Weights of a small image classifier.
Model: norm rmsnorm, patch size [2, 2].
Training: soap at rate 0.0032, 6000 steps, batches of 64, held-out accuracy 90%.
Data: 72500 training examples, 5.3 epochs.
Rows from block 3 of a small image classifier, named by matrix and row number. Rows with one number within an expert belong to one neuron, the router's apart. Each number is 500 + 40 x the weight over its row's rms, rounded and kept within 0 to 999. All counts start at 0. Numbers have three digits each.
After each expert's rows are labels from the 100 images, of 14976, where the router gives the expert most weight on average: "strongest on" is what is common among them; "patch colour" is the nearest of a few named colours to the mean colour under the peak. Only what is clearly more common there than usual is listed. The data: views of escape-time and Newton fractals. In brackets: how many of the 100.
# router: router (model.blocks.3.mlp.router.weight, 16x64, trained with AdamW), inputs 0-63
# up: expert up (model.blocks.3.mlp.up, 16x32x64), inputs 0-63
# down: expert down (model.blocks.3.mlp.down, 16x64x32, transposed), outputs 0-63

# expert 7
router.7:457440508513501424549495489544566552466499579452474506496553496569441527438449493491503495502463460474435450456516483490426460474544461438500536501481517488479479505420547471430517488479566500
up.0:512467500500500574500500566500483500561470466584500500500424500500500450515500483531376500450534575473500535500550500576552556458568500452546429500496500500510550500433512560471500500500500500
down.0:495597500430500500500493478510517500500500404500500500499461500500541526488500500481500500500500500500590449501500500545477500500412483367500500594505403543500500500405530500500500567500490500
up.1:500495562500500546500537519500500472489539500500597500575500471447553500500478501500561500500500514500500434600500500440500499500452516500537476500455500642500500500424500546418500497500562447
down.1:449557447456500534500437500500542500497577500556423416590565483540500500500500549484500500500500483438500483554500500431480511525500500500500468477496514500500534500500531500454500500600630500
up.2:500403500545474500500518500509518561500500571500500500500500500581466500541500500478478500467500431558442584446520539500404500500500431422471612500500500464500467528490500537482500500575500543
down.2:418502491500538500512500500500472469519581500483500506461604500500573500559463510500500554559500500568517555500500625500500500453500433516500500549500500500554411539527415500446500500500500492
up.3:502572500500500500614478517500500620555500500500506500524446494577516385500500500440500528500380500500500530519560500591500500500500500500500500499500500500500532500500500500500500427500568500
down.3:444500500477500500553464500500436428500479500541500500500500491500500500500579409500440386435543500462591478454500615500500467570547479500514500500500421500500491500500500440474482500526500500
up.4:500500500622500431550500424500500563500500617468500500500500480462394475533411500500441500545450500500500500500444500517509476500500500500415500503500461458510419480500486500500504500500552481
down.4:500558500500474500448500500500499500500500500500500498367500603500470500500500500538585564496536451485653550476500528510611500478500500493500500500500554556497510500541492500458500500500500500
up.5:500500500500539500500500500500466500470427483530500604367555527500566468476500537500500500553438500573500499500500500562500550500586559500533500488500500541500500500500500566500400500518578500
down.5:500500610451480558529560502476500646451513507527500478500563426500516500541500500500393500500458539517500500506552595500500500500437459500451500500448500500516476500546501500500520464500519500
up.6:500480564500500500500500457541500459453568500500500500468426500500486500533500500500412454379513500500500500484500500507502496500388500500500400452500446594500452500449500425500422500500500500
down.6:613624488500500500462500494500555500500500388500500500500500500500612500500441549500500444523455500500557500522570434500500500529500543501479500500456500500500562396486500500500500500500500500
up.7:338519500500500591559500500475500478468546462518532500554500500500500500500500500500535475500500500515607492500500336500500500502500500500500500461500570500495500522500500424500500500519500470
down.7:500543500500500500487500500563430503537464451500500500500500573500500489537483500377500430477438466482500500500500403500500426550526500443441500500500432500500500500461500500500419555613501500
up.8:500500500597500368500500500500494500435500439500545567429500468498536500491460483500547570500500500500500538500500398544500469500500500532500500399566500500489500506500459500560500428489543539
down.8:500500562500500556500507407458579500500460500524500500500500516500470552559525500500467506500500500528478491500534481589391500500500397499500569585577500500588576500473500500500500459500500500
strongest on: pastel (44); Julia set (35); Newton basins of five roots (33)
patch colour: grey (36)

# expert 10
router.10:474514523442493478493519514475493484457416507482526594515428483516462572532521379524516544459544540475523493485451447517512559555506561523539538489447498471480539469538478447563534493487502451
up.0:486478500500500536500500429500530508500500500500630573490492500514500500500504486431587500450476611500500489500500401530500496500500500450460500439420572484458573489454500500500500463462533500
down.0:565588500500537500500500534500526500439453504538501500540566568500583500520520501500500500500484576525527500481572450531458451602473489500500488500427500467444468535500398482436500554500500500
up.1:505492558500500500500574500500548500500500500504500492339458488520500633403528453479492500500469500500571462541500500464500463442500500527555446500500441575500500500473500500500496500481524500
down.1:483534500633500500500550457596500500500510544467500500452500500500500524536500451500462500503500500504500507541454536500584500531500631500500500500488500500593453394500500522548479509500500446
up.2:500473554500500500464477457500500472457500500556500500500436410462550513547500500423500572514500536500611543496511446434500500500500500500500500500500476371481557500599529500500451500553500500
down.2:397533500500525500500500514494501473500570500525500500500492538500500446500611500557500457500500507500433539502453594500500500517500513610500500430463500498500500598484584412503500500471500487
up.3:446576578500343592500476500500511500452500452500485500500500451500500500611500500500507500543435493500500543500501437500515517448535453454500490500448500500438500500465500500540500536514500551
down.3:500547500495545578500500500500500500439394500500485500500526537533503536479500500545552529500500500593591487496500512527427500629500440500500442500436500500500516562500500500500567473500558551
up.4:500468500500500500500500548500500500500500500500490600500500500500444500500500506500508500500558558500462500500666386500500500500500500489546587588500500500440500500516587500428556500500500500
down.4:562464500500500500517500582500497500575500501581608563500500460500498500421500500500496400458500655500500500468500431500500501500500451500510512500500500500527500500511500500463500496433500558
up.5:500502500500500500632500500500478500432500480412530563500602500524500500500500499620505500525465500500500500571500500437500500500500500500500500500500445500521532410475445423554573500500489487
down.5:500451500583490500562500500500500500500451500500531500527517500528500458500656500500500572500500470548500500555493479463387500500500427429522620498500500528500500480428500500500500500500500500
up.6:448500500500522500512500500500465428471438500462500500409500500493469500450560612572500466500533503575500500500565480500519500529394505500500500500500560516500469443500500500463500423553454410
down.6:500460593500382500526528500467518485436500531500500500500468500500500502615500476380557500500500500471500500550524445500500528500500457453382556528478440500500500486500500500560497500500500500
up.7:463497502500555500531500522500500500524500501500464540500425432500446500518519473592500528541500494441500536500471539479588573547468546500475511459500500500496670457500496500500500500559568500
down.7:444420478573512564500452532500500456532500534555500472500456500500500500500500500515560500493507491542533598500500580481553528474518447555471613500500570411503466500479500447500500440500539500
up.8:488451452500500500537500500489665615544500500500500428500500492500491500500345504485500437500475500500446507500473500511500527473562451500466500500494533500500500500500461500500500479438500500
down.8:500500500500401500491500475500484500540510576500500457508500500500581500500500500625500447500500455500500500451460585500447500500489451630500546486500581448456500531500557500500459546483499500
strongest on: pastel (96); sine Julia set (37); Newton basins of five roots (36)
patch colour: pink (55); white (34)

# expert 0
router.0:493460436661463488531565491556478484487503504449504515453469543480528492515584475461490516480465516447523518557598472453472475508530512502500477555516456515465478501434503498517482452477525473
up.0:500449500527427500533485500474500602500550358500500500500483497500500500427532500500500500479500500470536500500506500527500500650500500500437500491546449533457562500506546506500500500523588500
down.0:500500500444475494500524507500429500500527500500555500500585501525491465459500573412500500500500500500440646500422534490500512500500500500500500505500591500564568500552528500500454473500500402
up.1:477500480500523500500528501481500444467500546500508500500615500500500500489484480443594435500417500500379430504520500434500500500462530500512512493500500500404500500500500500500406500451493409
down.1:447484533500449500509492500421500514500485500467500443500590500544558500500500499500500500390508500500500545439590501588548574500500547466430439427500500500430471520500500500544500500561480500
up.2:500456494500500500497464500500500500526485505473588525513512524500500565579495479403505500500525544500500539500500431525494547444597446500500432500532584367500520432500435473500495500516500500
down.2:453500500572500500460470527552474524503480500545541554500500586516500500500563511500461500500500430500500500500520500606527500644462380453500500543541500500448500500500540500459500500500500547
up.3:501594500530500544500529413458493500500535591500500500500500500500500383500514469500561464500500407528536489460530500500500533492499455431500566500447500541568394500500500507500500572500500500
down.3:464500500500500483448500607500500544608500500500500500500500500500552500532500500440469500581431665500500500457500500500500488598500591500500500500454500500500500517472500500559500500500500500
up.4:500518500500547500500493584524500500500500500577540594500434538522441500418500500449425578500500590435481497515500411597529500500529500500462500490528500543518500500500527500500500432500513444
down.4:500494500528530500500490548499553500439500469600500519500533500500500544395613500475500500529426500500537463514511517500500500500500457500522544567579500431500500500500434441428502414555500500
up.5:500500545620500394500477439537500500592493500521536500460500529472553500470500535500500455500542597500500500500476500459429459410583500500500496500500457462500500505500500500500535500500500595
down.5:515500500500558555500500500544500500500438458537436575500445587500500491496500391512610500516500574456551455500526535554503500555500503516500500494500463422500500500500500506500386538500500500
up.6:477500500500527440512500516500500500439500500500500486500500478420426500500505500524500500500502500500581538385500500634642500477500500507490522500507500458449500493500479500500441442512412500
down.6:500550495594500500500555559513500500428522500450500500591445458500500433500567543500500500486569473500500500500576522550424529488512538450513531480500552500500500474535500500589611480500490500
up.7:491500500449500558500401500597500500500384500543500500496500500597489410500501500500384500500500476500500500500500559522500500538498500500500500500557546500500520500500591500525400500500500500
down.7:500432490434500500500500500500500500500500500500657500500500462500500500480500500500500514500500533502510495521577367511542500500500447500537442500500500593500545579512500552500578500500422500
up.8:555500519500500500500523500490500412500502486500439478555504500545500436500498524500500500500474461500516518500481500500500472500500500500536448500500500499500516500418413565585564687500500560
down.8:473500500592500450500500500527500500513646500500566500500500562483500500500518510500500513500500500500500525500500500588477465457500435536500500500500493500500552500500577500500565598608534582
strongest on: tricorn (55); dark (43)
patch colour: brown (48)

# expert 3
router.3:462455520461476520474475542423426546485563549448441493510528483486479534528470479495488497528437506518517445493549528524472513490546461530468501471540515623478436527421462499438511507478584512
up.0:555533500500500475500510406500500580466500538500511494502500500389560589486514500518458566500542500549500569500562461555500500432500474408500470500487490523389527518500500500500500500521500549
down.0:500500462500510500472500500500476500500557544531500500500573500445558500558461473473543500488439515390530500433392427500560500495590436404549436500500500500500500500474500511500447500500500500
up.1:508476500574500544488548526533469500564540500492411453626500500500434500380500465542500456474525500500500520500500404500554500470500433431500534500500492454500495441500454500500500527490500500
down.1:500545368548500500500594500500500500500473500500610500534500500500500550500427500436494551500500542481500529464500500500500500539551500482500519500449393500462500500512500413582539500500550500
up.2:500500500500500500488473500500415500493427540500527503500470474500422500500413500560500546500499524500493462518500439533471405558500519500532532500500532500314500524500514500463500500447500455
down.2:500500500500500524575500525500500500500500500554414530500500500526613551408500500441528533500537472500500500500538500539541500473494568474500481500628450455560500500423477500500500427540552524
up.3:500458500500500500500518543471354500507500500559500500500500509459500531531500500500472500500500428500357500403457589500500500500582500525500500503517500464443497561511481500504478421500500487
down.3:469552538500471500500553502500481545500500500500440500500461548505460500500500521500440500445538500500500500543500567555590500515540500403571495406500500500457500500581518543492570500376500500
up.4:500525500579500500559488500423500553417529547500538500500500500567500484531544500500500490545500502576500500500500500558581427500535474500427439500500562500500500498544500500543500353510473500
down.4:500500500500433500504500563422512500500500486500500500500500413548521500428500500500517500500606444473595532399487575510500424500500537395500500536500577500480500500500500500500500500554524472
up.5:423500500500482500559500500500500540500500496512500500500506470479423509500504447559500500461500321500502463500500500486518419500405500453531500500464578446500480500500500517553411541500500500
down.5:500500500500408497497500500500531500500477500457500378494447500450548528500500500516588619524500541475444553500500479500494500536500500500500597545571538542500500457586500517442467500500524500
up.6:516431514500552563500403500500500544500540500404453530520577500500528500500500509500503506500500500500500397500500466552500465500500404465453500530476528627482561509461450500500482483516549500
down.6:409490462454500500543500500500549567500500526482511463572500499500500429424500580466500500518470478500500566500536500500478500511581500576515500528439500500463500564576500500500500491467477367
up.7:525500500474612455500622500500500485453500500500621500500578500491500535570469451500500500483439500458500496500500461501500557568600500484435546500500550500500500470500446500474492500500500500
down.7:489500500430455496395501486500525518500481500570513500500500500421500470500525500500500551637597500523473500565459500512465531437540500500500500587557500510500500437500465500500573538533500500
up.8:519500500500541500535477541505500500500500500500500474465500500500444666500500564447500499500471534516500530500476500480458428500399540591500500500500500575500500500454576450407461500500500500
down.8:576504441500500559500500470500500474500500502500500500576500500458598557429412470500522573500500500394500408483531500500500485487551473500500500554500445482459552482500500500500521605500468500
strongest on: dark (56)
patch colour: black (97)

# expert 5
router.5:507510554467495527506494515464484617535519523552466495564473502496540532541593467442558453541444460521537551540492543469520469463487444508512468512553472520556577570491477463530505450517464477
up.0:500500518500495500500500447500464500537525399500500500500531500485500500500500500500502509542500432500500598481391527500500513500498449543582458449450546500520500344500451500500500500411500500
down.0:512516402515615411500528579500500500500525500500500510480500591500500506518461500480534500500526586500546500500540413500500500500500540500500500488441430500542500451518500561500496434500500406
up.1:458521500500500562501390516447400521500500500500573525414500510500585572542500500454558500544500570500500500500500435500481508500546500500507501500500500500625499500500500500500565500453500546
down.1:484547500500500462500485500496589458549450500500500566575500483500500457500582500480500500429500537535593500567500500523500500471500507447512439500497503500653496588447500500469500500500527500
up.2:522500500500500500521500500424500533549500516421547572500500500387500500535500500541575493500500500560500496500500500500500500500500548629451500482500500456500607398500466477421500500500498500
down.2:500500500500481476500610593473450495453500500454539500500500500500500500535500500500471500500400464500416453500487405500500556500518580500554500476500397500539500552500445464500500505431452500
up.3:500500500552482534500507499458547574500500447470452500500500500573449500500500543490500432504434500533380500487500503555502500500547475419500554407500595500500500505551532447499500500408500500
down.3:381500500548500500497500500500500500443500500500416500500500500601500491392547500500500500403500504500434500500500500433500500500500545500500500525535500436395500500500437560517555479500500446
up.4:531500474452500500500500569523425500448500501500486500451500500636381500386518500553520500500500500500500546500526500542500500458500500500500430500517500500500535534446421413532500500500500536
down.4:538496500500500490577500500453500418500500500500500433500464398500447500500500505500463506444565448555583500500500578486500546479500500469500500587500500518500500500574555500589500396500468500
up.5:500483500480425492500538479500487492477457379562500421500500500478569500500500521614500568500500405532492405500500556500500500501543500500500485500500523500479450501472500500529500412424481500
down.5:537500430500488460502500547500500469568505496500461475397603473500500500405500549502474500500538646426500500463500505503500583500500550500500500500519500500500530527500528500452500500522484426
up.6:500500487559500500500500500654468394421500500500500500435433500500500500570500500507500556500499500428500500544394500524500500500500500477436500500462486500500484474500500500500590500500574500
down.6:500500538500625502500526500544441440500487500500429524514435488500500545454500550505500500500500502500500500500470500588525557568463500500429500500500506353500500500500484506566500543444500561
up.7:500500563500477500585434475494515500500500500500524500500500500500500500415500434500427554567500500582500500523444501385500473512429488500471500450500599536569499500500506500432416500500500500
down.7:501500500429500487500500500500500500554500500500490500504534497500491500613500500500528500500500453500592457500500441388573500354500571500500500500441500529422500500446500500500554500500551500
up.8:518467500505500573500574446514500500500500467591539500456500500533500568500500553524495500500500500531500569500500500483450543599573375500537500500500479500425500500406577512500528489500521491
down.8:490446513500495453427500500500531500526551447442434500500572437500500500500500500479500479500502569401442500419500500500500471583500617500469500500500500458540500500500522500488500486511436393
strongest on: tricorn (52)
patch colour: black (60)

# expert 4
router.4:501515474485516536473503519446556542489542493482479480499533566466490420526498443539508460506494509489499471480470559575542495573492510471589432486589394501536483479525517603463486506529503499
up.0:500500500500500546500488417500500612500500500500500500529500500432500483573502597500468500500500650500476500500500500520500500483536482500421500500500548588519438500500500601500500500500443500
down.0:510418409444500507500500451500500557570543500467483500500500566543496500478500532532500500471500500475500546500500536585500493500572638500500500500574500525572500509500562500500461419453500500
up.1:507500387500500500500519500500537510500500596500401590500500500500500500548500500445500500551500500500514500500500498500500530500443440555519500530500313500530525500472500500500446500521500500
down.1:538500500509489477420500563500500500499500500500500552500500500500500500445500390500512540500546459578500486500500500557495471500642500500500490434460500500426524500500362464454463500500500500
up.2:500500500500426540500517527466500500500431490513430532500482500437500500460537500536500496500474468500417512362499500500478500557500500459500500500383584500547500505511568435474578500500523532
down.2:500428499534500500500500500500500500530500500500473443548500498500500500445448471582513500500472500374401550405500484515500456500540500500426520433541404500535500500456500545500440500558500500
up.3:519424526379566579462549500475500441546507500545502500522500496500500500500500500441559483455459500518494478567500500500500473468474500518501500539592500500548562500500431572500500553588500458
down.3:500461403508500398566500406556427500500500500500500500500425500500445500500500564497500500500500480500474440500545453524476500434571500500500476500500449547492480500381500476571500500500540500
up.4:500500500500456499534500496500500500500500500500500606404653500500577500559517500500414500489500468518500592500500406500500500468500500500587500576500500512466500467500505500500495446500500500
down.4:485500520545375500466500500500500500500551500519367500500514367456500463500609524500537449433500500573500515461428500500491500500500500537500500459500556477498500500500500500500507500469498498
up.5:412500500500439500500376500500500500538500491571578558466522528482500500500500467500500500474500500500500475535500500500500468593504500452500566475497488543500429500500510500504617621500500528
down.5:499456575505500500402531500592500569500500500500502532500470524500500500500429500500500500500500500489500392500533426500500500500529571500500530500631546526498507463411466500443500565500483500
up.6:500620500500470500452500500500500490500494500407562525399443500509500500524500500626473500500474534594500500552500500500485500500500500538500556494500531518500500500500413500382500500500500500
down.6:460449556500463545500500500480504500500509508475415512500494500616500498481500500485480500597500500523500500500500500500500619500500500590500500500409633500432458560519492500500500500500500500
up.7:497500522500500500460500596500500464500491500500500500435500500632393500500500500534563500500562454500500544500500451403500544523500427467500500404579500500500500436526500500500500516502452500
down.7:507500568500500520500560500500492546450500454412447530527500500500500507500500382614471525500438525468500500517500500568500500553500493538477500500576500537527500500438500500500539633500500500
up.8:500454500588500513500500500500463500500500482500500500503500500500560500500499457404500500500500499504410569478469481403500500500500478559478383500500430500500500500487483386506500433500587559
down.8:500500500500500626500500500500500531500500500519500500548500500500427520610500433495517500500527474598500500401500500534500457500495500500500534547588588481594500500442500500500500448467500465
strongest on: burning ship (81)
patch colour: black (100)

# expert 13
router.13:503455453512557536519539562561449492467494472480556447460533536530477522466486525461475565539526500482455554500495531531592509582507501580547440493544487505465466484559545457527577509487551510
up.0:500500568500500500530500562500500500500501500576466439500500489549630500479500500500427500500515572500516562500518500500500437500461550500516500500500500500500500443500500500591500500337500468
down.0:544540418500500460538544541486500500500488503504547522493500507500503500553517536455500422607500583500475500567504384408500529421500500486477500560500502434482500500500500500573451513496514500
up.1:500518500500478500419603439500500464500520433500500500500500435587500500500500524500548539500500590500477500500559500443446442520483522500500500453541500428560573588476500486432500471500440500
down.1:453500500537466500457536500500418490472500500470453600500538555346537500561500559500476500540500500418437500548475500455500487500431500407500500500479500487500464500473519500533514500500514535
up.2:500568500500500500500500617500466500524500500525500500500500522500500500500426477500434526500500552500500500439590500443511500500478602500543407500543500500500520432514500472616471536551500570
down.2:500500438500500529500528500434505500499505458541500564500500535568500441609500500505464427491412572500500540590500500473500518580500500500500500500500498525445500542500490500509500478500356500
up.3:551500509500500500548500484518500451500500538500500410509467500500500443500606517500500547500558490500500436500500538471500500561558500596500500522500500432500500500500348475525500494500394500
down.3:543500500500500437548543500500500500500500488500495500574500500500500414500500500359581500510500500500500554635548500500548604498542461552500500529500489500474500500500430505500500527550500479
up.4:558468491587500470500560500500429557500585500532500500500496414500432500558523546477500484500463500500391500500500500500500500500500458500452500500581539500435481500486500462368533500500500513
down.4:500509669500500500500500500500500500500500500500463506561500508541412500615500551500500500500500500500500500488425500459491500500500490407500500500482458457500500500503593500501500461500500615
up.5:500580446589463500507500513500500511438427575535500486462500563500495507500500490500500531468500500452500536445500439453500430519500419460597569500459486533500500502500494383482500451518500500
down.5:500500500520491500500500469434623500434500500487550500550599500500500449398500509500500500500491488500500500500500503500500529582500500531500513457500421608450500549500500500588487500500439438
up.6:443500500500668504516559590432500481500500500478500517542534520549449500490499608500535480500569491500464500500556500510500500500500494471500500500464579500533439500500506500431500500482547459
down.6:528370542500360500500500479500500467497542500517500464500500458498500413450500576529406500474501588500515500478500500497500480485500538500463575447550500496500500461500500500500500579500502500
up.7:500500525500500455419470500494500500578479500500454461500500539500500500500454540500524516500500560556534500526602476507500500500666461500500521500505500497500489468446491525500500584608500557
down.7:570500517500587500500560455500500500500500423547527500459483446434541500500500551481580500510500500461576441450500500500500486538500500500500500500440549500500500413449598500500486598561527500
up.8:500500500377511500456575500500500483500500409468494574479500450500609500456500525500500529500511500404500500478500500500500500509498397500500500500500541500464549500441558519501608533500495521
down.8:464631500544510509466500500500500500500482500548500611441500500500500500426549373560500554500436500566527500508462500500500514500500500500500525500570500500541469562500500500500581500549500500
strongest on: sine Julia set (46); Newton basins of five roots (41); cool (39)
patch colour: grey (34)

# expert 2
router.2:570485531441465487536508423511483487533522459451467433596542515505487509476550529422462478491530450503563521501491554510449538514473494526435588486534487466445497504465551460564477466458530529
up.0:500500500408500581500530501500500500500500559500532500500500500500500421500500504500500614500500500500361429500500500500506500455532496500531485500500435500414464500500423542500500500560500400
down.0:477500464500500548500500500359511500500500476500500494500500500470557475500500497437479500500500562470500468500500500499500500444489500515508562438466500500500500476500632603500500399500607500
up.1:508500500615500464500450500500500500527500488500500516500500500414500500500500500602443500547475500500493537500500514500500427397509531500571430481500500500500436500440598500500516500575500409
down.1:404500500500500500475500394418595500500500500500466500558500478500500500500453500571500601500485500447500500500500500500565500517500454640466500500472500431500500489500500500518478500500579500
up.2:528452455392500382552494500546500500568452500454500396500500500528517520500500545501455480502569500500518500500495500500484500527463561500419527500595500449500500439454541520500452500500522513
down.2:431529500500500521500539500500494500500440500500700500474547551500500500500500500489500500500500595500572500500549500500420524537500594463500500462500478523500500453510464500477500500439500500
up.3:500500500500500566500443500592533449500571500500539500500500500589500535500482500557500500578500500500500500453500532566500578429500500500464500500498386500467500546500443500497621500548500527
down.3:500500500500500500500496526404554528500408500500500500610504529500485538400511558562500500500521500508500500500500434500500500514500500492580546634569500500559500500502429500557500500500519500
up.4:373500500430447476500500478574557500459500502490440558451500537500585500497543500500500485486500500513561500562500500479460500500500471500500586500495500477511464500473574500539500397500416543
down.4:529500500424466500594539558639494500503500400479500561426500576473500446500500500500500475500500549412521498500572500450529500500548500455481542500507500471500542500516500500500500553500500524
up.5:500500500493500535476500500651500463500473500500478500481563533492500487500470420444452500431500534462555376545577500500500529471500500500493537557487517534508582420500500500544490500500511500
down.5:500537500500498473517426488500579500468587500462500500492500514500536513500480500500500609535535387437500500500500500500500430500531500456474500514483458428594502500555472411500540578500493525
up.6:524441442500500451388500454500550456388500500500500500347500505546500500500500500500500500500500500480452509582518471500500465500500500500500545500465500500599500539582512528500500500527485500
down.6:562500500500485521499500500603500500500492498500500500500500500450470548409409500500460500482500463454500500500530500500443500500427500466500500522495500500500687500500500500500500559537408495
up.7:500475500500445547500559500500500500500500500521449530500388500535521500367637548457500510486500539500500489476496423500404500556438475500500500545500496470500485535500432500500504500500500502
down.7:460453461500500500500467432500500500500500501500500500488463500436527431422500493527391548500500562473500479590500389502500544500500432461595500500500488500470510478454500500500500555500401500
up.8:500459500500538519478500500500467452488441493500475500602500500500419500500500466489500491475500344500433557500500621514500500508439500500485484499550545474500500500525500425450500500500554439
down.8:516497432500500500508611500461584534500509500524543500487500500411528517488500559500432500500539603500500447500592402500471500500375500444500500523500500500500500500500533500500537500503500500
strongest on: pastel (57); close-up (49); Newton basins of three roots (47)
patch colour: pink (45)

# expert 1
router.1:509508491499524494425507481526538436509553521432522471530568474508490507461495499486464507459550527437459473476449583517479527499436571506530497507552575413520441471509500466486509620521515480
up.0:436535500553466500500533500500554488500404432500500500500500568534421419478500580426570500568500456550452500478500470577500500544500500498500422500500500541485509526443533458500500500500561500
down.0:500500500568500535448500419450398418500500500479500500500500500500510466500500500500564430563580500500402500587500529500493500500500453502500500524526500458514500496500596443500576557500500540
up.1:444500500514500513500500500500500500500500500500500607500570500401500500472500434546500500660500503500500512500600500468564500500528500500500422500500500500554500428500500500500500436544500438
down.1:443489565522440529500500460500500500529545500500482500582500493430525467500572626500448532425522500500448500444500542521500533500457528528500500598500473530500543532427471551569500500500478517
up.2:500572546513509500500500466500636500513529500500500620470500500500500576500500529500500427500519500584413477500405500487426519500558500500500500469485507500500500481513462434500500500500500425
down.2:500500509500501497516500413492500411455500500494486503529400416528500500453504519455441500500551476484349500502500500500435500553475465452488500500466502449500515500548500500512500500500615479
up.3:474500500589533500422492550426500572500506592477500500455567500501500500522500478549500551500500500617500500500500500500548526500500500500506424604500500500500500468500500500500500613500430500
down.3:500500558501481490500603476500500422500568500500500500500573500481500530492500500500500518501352484500500500500500500562500500500575549500500517500469409500500500463500476635500500574500500478
up.4:492500500446571528500500500454500448528515529500453500500500552442534418500525432554479500500515457464574461471500500447530580619460500577497500500449435522518500403500500500543500500516500500
down.4:500381500583448583504540560533408500504500426510500500500516500500500500447457500500471503587445538534565523500512500440529500485531500530565500500500501501531417500575500500556500500500500494
up.5:496500500500513424414417519499500500500512566430500500500591512500538500500488424598532500512575500500500500500440488570500552500500417420512528500500478534440473500500500495532505503570448500
down.5:391500500567500556500500546539500500500489500552483547500500500619502519500500480500500451500500500500500500500507526500480459396500393500527500447500583474458569500500401544500512500500458500
up.6:376419421500443502500500500521500500540500452501500565449500535463500500452500500500500460461500515500500470500531386500500500500521500541500500486500500372500574472500500539500500500412463472
down.6:392401500577500500500500500500500566500547436500500500500500500500497500500431500500500500429608500454500460480500500500442498500417500473500500500500551573500500599484414500500509513500500455
up.7:500500500485435500528500500500500500439489500500625500500568490500500500505438500471500500525570500500497500355500474526570500493446563468500615500569500500500493538500530543500516567500481500
down.7:578613500481574577558500500500465500508470429500500553500517595500500500458452500505500451500541576474526500500500424561506476500462500531500500459500500547512500488500384500500492545500458500
up.8:561500500430500500509537500500500545500483500529558439500506533386553541525500500516520500500500500618494500491375500500500500574482504500574500500506526500500500628438500500500496514500500500
down.8:549529500442500500500520500540461500581500500491500587500523558500500500461500500433496460480500651500582500433500503500595500414500538500509500500500417500500500489500500566500500456486524500
strongest on: tricorn (57)
patch colour: black (77)